{
  "horizontal_flip": false,
  "loss": "mse",
  "noise_std": 0.4,
  "hidden_act": "silu",
  "init": "trunc_normal_002",
  "optimizer": "adamw",
  "eps": 1e-08,
  "max_grad_norm": 5.0,
  "max_steps": 15000,
  "batch_size": 256
}
Rows from block 10 of a small image denoising model, named by matrix and row number. Rows with one number belong to one channel. Each number is 128 + 32 x the weight over its row's rms, rounded and kept within 0 to 255. All counts start at 0. Numbers have three digits each.
Before each channel's rows are labels from the 100 images, of 14848, where the channel reaches its highest value: "patch colour" is the nearest of a few named colours to the mean colour under the peak. Only what is clearly more common there than usual is listed. The data: cartoon faces. In brackets: how many of the 100, against the usual share in percent.
# convs1: 3x3 conv (model.decb.1.0.convs.1.weight, 48x48x3x3, standardized in use, each kernel summed), inputs 0-47
# convs2: expand pointwise conv (model.decb.1.0.convs.2.weight, 96x48x1x1, standardized in use, transposed), outputs 0-95

patch colour: brown (35 vs 11.4); black (27 vs 4.4)
convs1.31:117188076079137102133139102161108145147144118100144151156119146125121119101166140147120180125088187154095007118143135131110159064127115126112132
convs2.31:079086167109170094155054113128152088105078085091145087148136106105150150061169125093160119092153162122111126102087166165116130116161128091117138168157101101155150152166104130108087147200126121107149120154154129147151163154078119152161084110174138195060109183102137091147149149078144106166

patch colour: grey (61 vs 32.6)
convs1.25:157173131154114053123152162189141119112112165122138132094127181067145180055148126123126157138153095095187184114088166140128101126150133129133107
convs2.25:092134129186154096142129142149156134068146153092133062144139118135107153149081094078157119109114141131093179110114067100118066108127068123125137131121119148204154107099183180075124112070140132110109095110172043121108111107173178124127116161132046148158097113128173130132139144145080110143

patch colour: brown (53 vs 11.4)
convs1.17:127243158088120102130115149131080173143109085122102196144140191098141125142142135084136138110075140134071167132107131168100147133146116123122136
convs2.17:113085149156081143108167088169124114136155152197185094146157112164109156125167170159125062127076144155110145150087138112121127128127152099117123120116206130092118155126072137155154164104128145136148159146089112119121080107110156120117117160161144088131117137174093083096255154141145159148

patch colour: brown (30 vs 11.4)
convs1.20:132180166124099190108130131138082129133109131185113161074162167084122167102127114146135128070125203070155137101119121130115136161203106129099128
convs2.20:189111086138081104149147168122092161134136164083156202095092120061095133044141073113172177118143119104149138124130118116061101146129116117138104125068211150134113109112141131088128190089096087097100143098140196112083097135154105129182127124154112093183101125131107109144122124125136107128

patch colour: pink (50 vs 13.5)
convs1.37:147137135138111156144132089135103160117065104127125172123112130109110119115214131142154117106146123148126223213054122134124128120159132116078094
convs2.37:102130160123125115171125210119140167146135150079143131151136145062162178119074107128101066144179117113090165126085069127127080140121143094174120139116110118226173086177092044107176093105111144126158129120177088097154109121127112140137136124166111085131098105101165107097142121156157144145

patch colour: brown (48 vs 11.4); black (26 vs 4.4)
convs1.28:128152107143132109123114139085159140141138136143132179103146111123142156097155109122113152063082116153101214154079142118115211128196113124055131
convs2.28:117206102108091149120113147141100034138113167155077103117134138114166095135128145111101100100136139145172116125138132140135182175162174112171091156111092189126079080125099183049093139136151113091123107163130113141167140139178125093148067101151119121085185085148101077126111127157080147110

patch colour: grey (63 vs 32.6)
convs1.1:158103139136087148144141122149109116123091172144136176144167122067103136116128078149048132136081187096164110089134151124095191126157071175147120
convs2.1:128111195080154164118110113107205142177126102148153138112136107111135143123114108237121134151159099234156122220099162045162124152129118152115115189139118124121137118102135135133105147129163104128122090126172150146128154136127115103125137111139061138105137108101127130160197074121121133114

patch colour: brown (58 vs 11.4)
convs1.32:126012148141097213140126159110105093099149079124131184119146121106132150158142141116132120122126117178131147151106121123126125212101101095121135
convs2.32:131127120133210096125128100088102157130157060132133137150124104126192178056052123165156135068154144145073148114106064120163093130165104085093165117134113170128149128123121160123150164194132178137125092171111136108107151169170083116114102126052127101154161103137103179106111127143132137098

patch colour: cyan (33 vs 9.8)
convs1.0:120156217177100096139145118162096093118107109141178139062194141116122146144137111134103132105109161142093154111126096124131104145203109121060161
convs2.0:104138158128104124090130136130128108106104047101197112109133120144113068111121157148095170154114159127129091108154158094163135098074162080075148125128111151123104030113172134094060177121091185147160156115095117097106106108088147107111125127122167046126115128075161111123114121117165151062

patch colour: white (87 vs 3)
convs1.4:154126130137133156140124147104114144137116157113072166137209119120128101134179095154114143116086163160195038105126164133108143210126129096100125
convs2.4:091074184071159118124152116105107140151179117108132125190085147133175123152149164141097037141169117111129077102168104125143169146086166094108170161180187143176085121159152071156140091154156166103144087068165156128138084135122145155135098132122139144147102118089115155106139168105183136103

patch colour: grey (67 vs 32.6)
convs1.33:139148172123118118118143143124098133136139133144107166125141146099123111084162109129130135000116182122137169173059093138124135128180121117150078
convs2.33:115128114086143111155121203166111160183112091130105182066124154126117173170092175146153092171121141131095121136159079131120024123147066122120090098184086115098172144139126128088112120129150112077171109157128141145126094129123119179060092152126144106089141075133145101158070117139093144110

patch colour: grey (69 vs 32.6)
convs1.6:140106168140089131150167156146111113132123187160143197123167165070114147149137041149130135137171161076124135126138149121115152104176206119119115
convs2.6:148147078129165161126145099103124103123073139163130139083151116130168101125111178163113127142134151147139165066084107129127127150093168086134081172121142125114112073159146165166148081140139069145155131066155127092106068170081198137087156196115150150113111127128071134139056204097138138139

patch colour: brown (31 vs 11.4)
convs1.30:133106139082124122145189144119128142136118113135078162103130133150175150108200108109144146157182170106156040145087113116120141211124136125081156
convs2.30:095106174092151097126190103142109130133145198086088102109157160098172092165151127136152118093088108152130166138115106118128138141086051180154139102106174079079122187117109147099100120129210102150168144093134138115138155146137148094108158205121146197188100111109150127069114101147135137126

patch colour: orange (28 vs 7.8)
convs1.41:137173162158129087114171186158089109098104095149138178080205135104113140105095161117162133139123114121100073151131128085098146048155095116134122
convs2.41:184131135153190154087171119189174161128144145120082155115210087148133139076122144082105117100083078114093118154160182122140156099114172145092128098107143095129121093129096143125140131156151194163159143106085127146143142045127117176134106119195111105054129110134176139151120123087117160108

patch colour: brown (29 vs 11.4)
convs1.35:140117151081089134134097129181110167132120112187185097141154195097086075105153124133141160125118079047144158135122149140150102136154114120158066
convs2.35:118141122143122107111098145083098106157103130154103126080131144108172097128165149164091101056123074143135094107104081153107124156124163143114166137123159078088137161081148117106105093192064136094128096174068097141102094080095162098108081121157075146183106073149113089167159172136112145196

patch colour: grey (71 vs 32.6)
convs1.10:146149152143116109135159131153095107127125121139100191060211182065121119116186117131110138158090122115122080152109127150121201159178092128121133
convs2.10:143142134104081099149120144117091091115102109115087118171081208116158148150139100143153164173189112128167143160116162144068111059135068113139154092176126142078120109162147061168174107081122171172100129134059123108099158144108122184113095135158130105168165151165105103103125069101129138141

patch colour: brown (28 vs 11.4)
convs1.16:144109143136081107153097131175133171130143146157126102162196166058124126101178120104091147149140114045159139136075175139137075110167129115121093
convs2.16:148065104111170146122097119135143146104091095153140057099144130101136130090181128139084159129154117108154100130113107115029119054147124192094158108166105157173117161102141091148141118141070115173117143086074153107116134105134168135166133131104134038111158134090127092057120130079133109149

patch colour: cyan (34 vs 9.8)
convs1.24:140154122060071075073156178153082109116128109164148157138186091097147132081148181085138136129138184090118155119115132098111159091158116106109148
convs2.24:127114128095116218135107126106127119096086126137088105117054159141086163134119068150134112154144214095137078160092161128159105094113182138110126168048087143089121109206117135132102130134158075098128137141119116049042161119139088145122146165137126112130112152111165120140108121114131154130

patch colour: grey (62 vs 32.6); pink (37 vs 13.5)
convs1.42:137166149139134106132116122139125144194091109090099143029145168108115144135102138143146114020128212108139174115126130134122145129110106103122141
convs2.42:190125109093054132111111095090119164164161156158125078128087151195121090101080107104158116154102176161060106105206076117130149129165161161125175106155119144090158116093142091126110094147115066116136132113180127122143181139106081140126109141086106090108106154133077158088134097171126124083

patch colour: white (34 vs 3)
convs1.18:141127121093139094091095091131143091073149096050095166091192126173104134125125151144153134126088132166110118198120130186108142148066137122107162
convs2.18:162136143137149108192143116178097113146115120143141144133169108131216116167169134120105121160096140102145120174075184158161113112113105143104121188114110065124176148116217125102172112097164161117145164102135158113144135154150141113166185172153132070087095126205089109106108135140111174077

patch colour: brown (36 vs 11.4)
convs1.47:152156158130145131102164165142109113098042126199120118167162184083144154143141129169155164123123132078090127089100137134123126129179102116096055
convs2.47:184112133160158118111070150086128093071132111101097137151159134129123084205089064115173128121073123145102153114170137104102138144133149110138133142159158020160103162106131116136044163088114118147128138102103100111125164155144189110193062145088125089090105133128114113154113108111156118144

patch colour: brown (30 vs 11.4)
convs1.7:137144163118104132127141143162147143113093140152097117112210134054110166110130098161126127171101157074131181096091172105116108118195118124119053
convs2.7:093153100123122130065212101084151088156116109206044183180106159108090161117097172112112098114099145151139092118170105123137129158158105183100128140175122154089119103108124156167102133128099150106146097132125169116122089109065123163094132095104111099146086077109152151071160152123089106158

patch colour: grey (71 vs 32.6)
convs1.5:145152147126089138149107122184148207136141130178167098159154159047090100116178112136111159130104144061100175111102121131113134116178097114140094
convs2.5:108133127091160105073095101144074124070162092118118101123108156164117110101171157134092156112160133120109119132172166092152126083150144143034139139114077066071120114119093148056138213096101124052175141133149104121126118155100093115114156109112124130132084109093075141111076113122149082114

patch colour: brown (36 vs 11.4)
convs1.9:126157125122113155134121101159115208106128129118128177137103167086120167093134087164129165132048186094143170143084167129129135192148089096134162
convs2.9:183128110118108165132093123142106174121091191141173127164151192114091104134140125170136118146152161131099144103167095123156127200090078084103144150120132125134113137166188119089167134148182104201141137161096167136065096128179089093194085189125074116145143110137121120095120134166103084144

patch colour: purple (29 vs 5.6)
convs1.40:094158123071113122102133158098088152133128110135144172132143103105150140096136118141199158095118196089156131124122159077154145126167215064097129
convs2.40:101161128154140103087114121134138145080143111153147120097102120146184130127174062122138151114119094187124074164136125098158161093054107113085080089122130120107096105143111142114187190096078134142112063114086129203197149206114150176127169126138098087123104129081101109104140115140133112165

patch colour: brown (38 vs 11.4)
convs1.19:126155119105103158080091083063096207138145155099107140104107134089126143125159161169161140144070185123173096117134149167161171129142123090167153
convs2.19:144152151179084136092149085146197092108139135124101148193094087168127121072157112151119064156093107097105103152117079143136125100177103094125160136094090116099092208119139123147145154183121096138130104112107100158090193126074085100190145130160176137153114163119147127172084163151141091151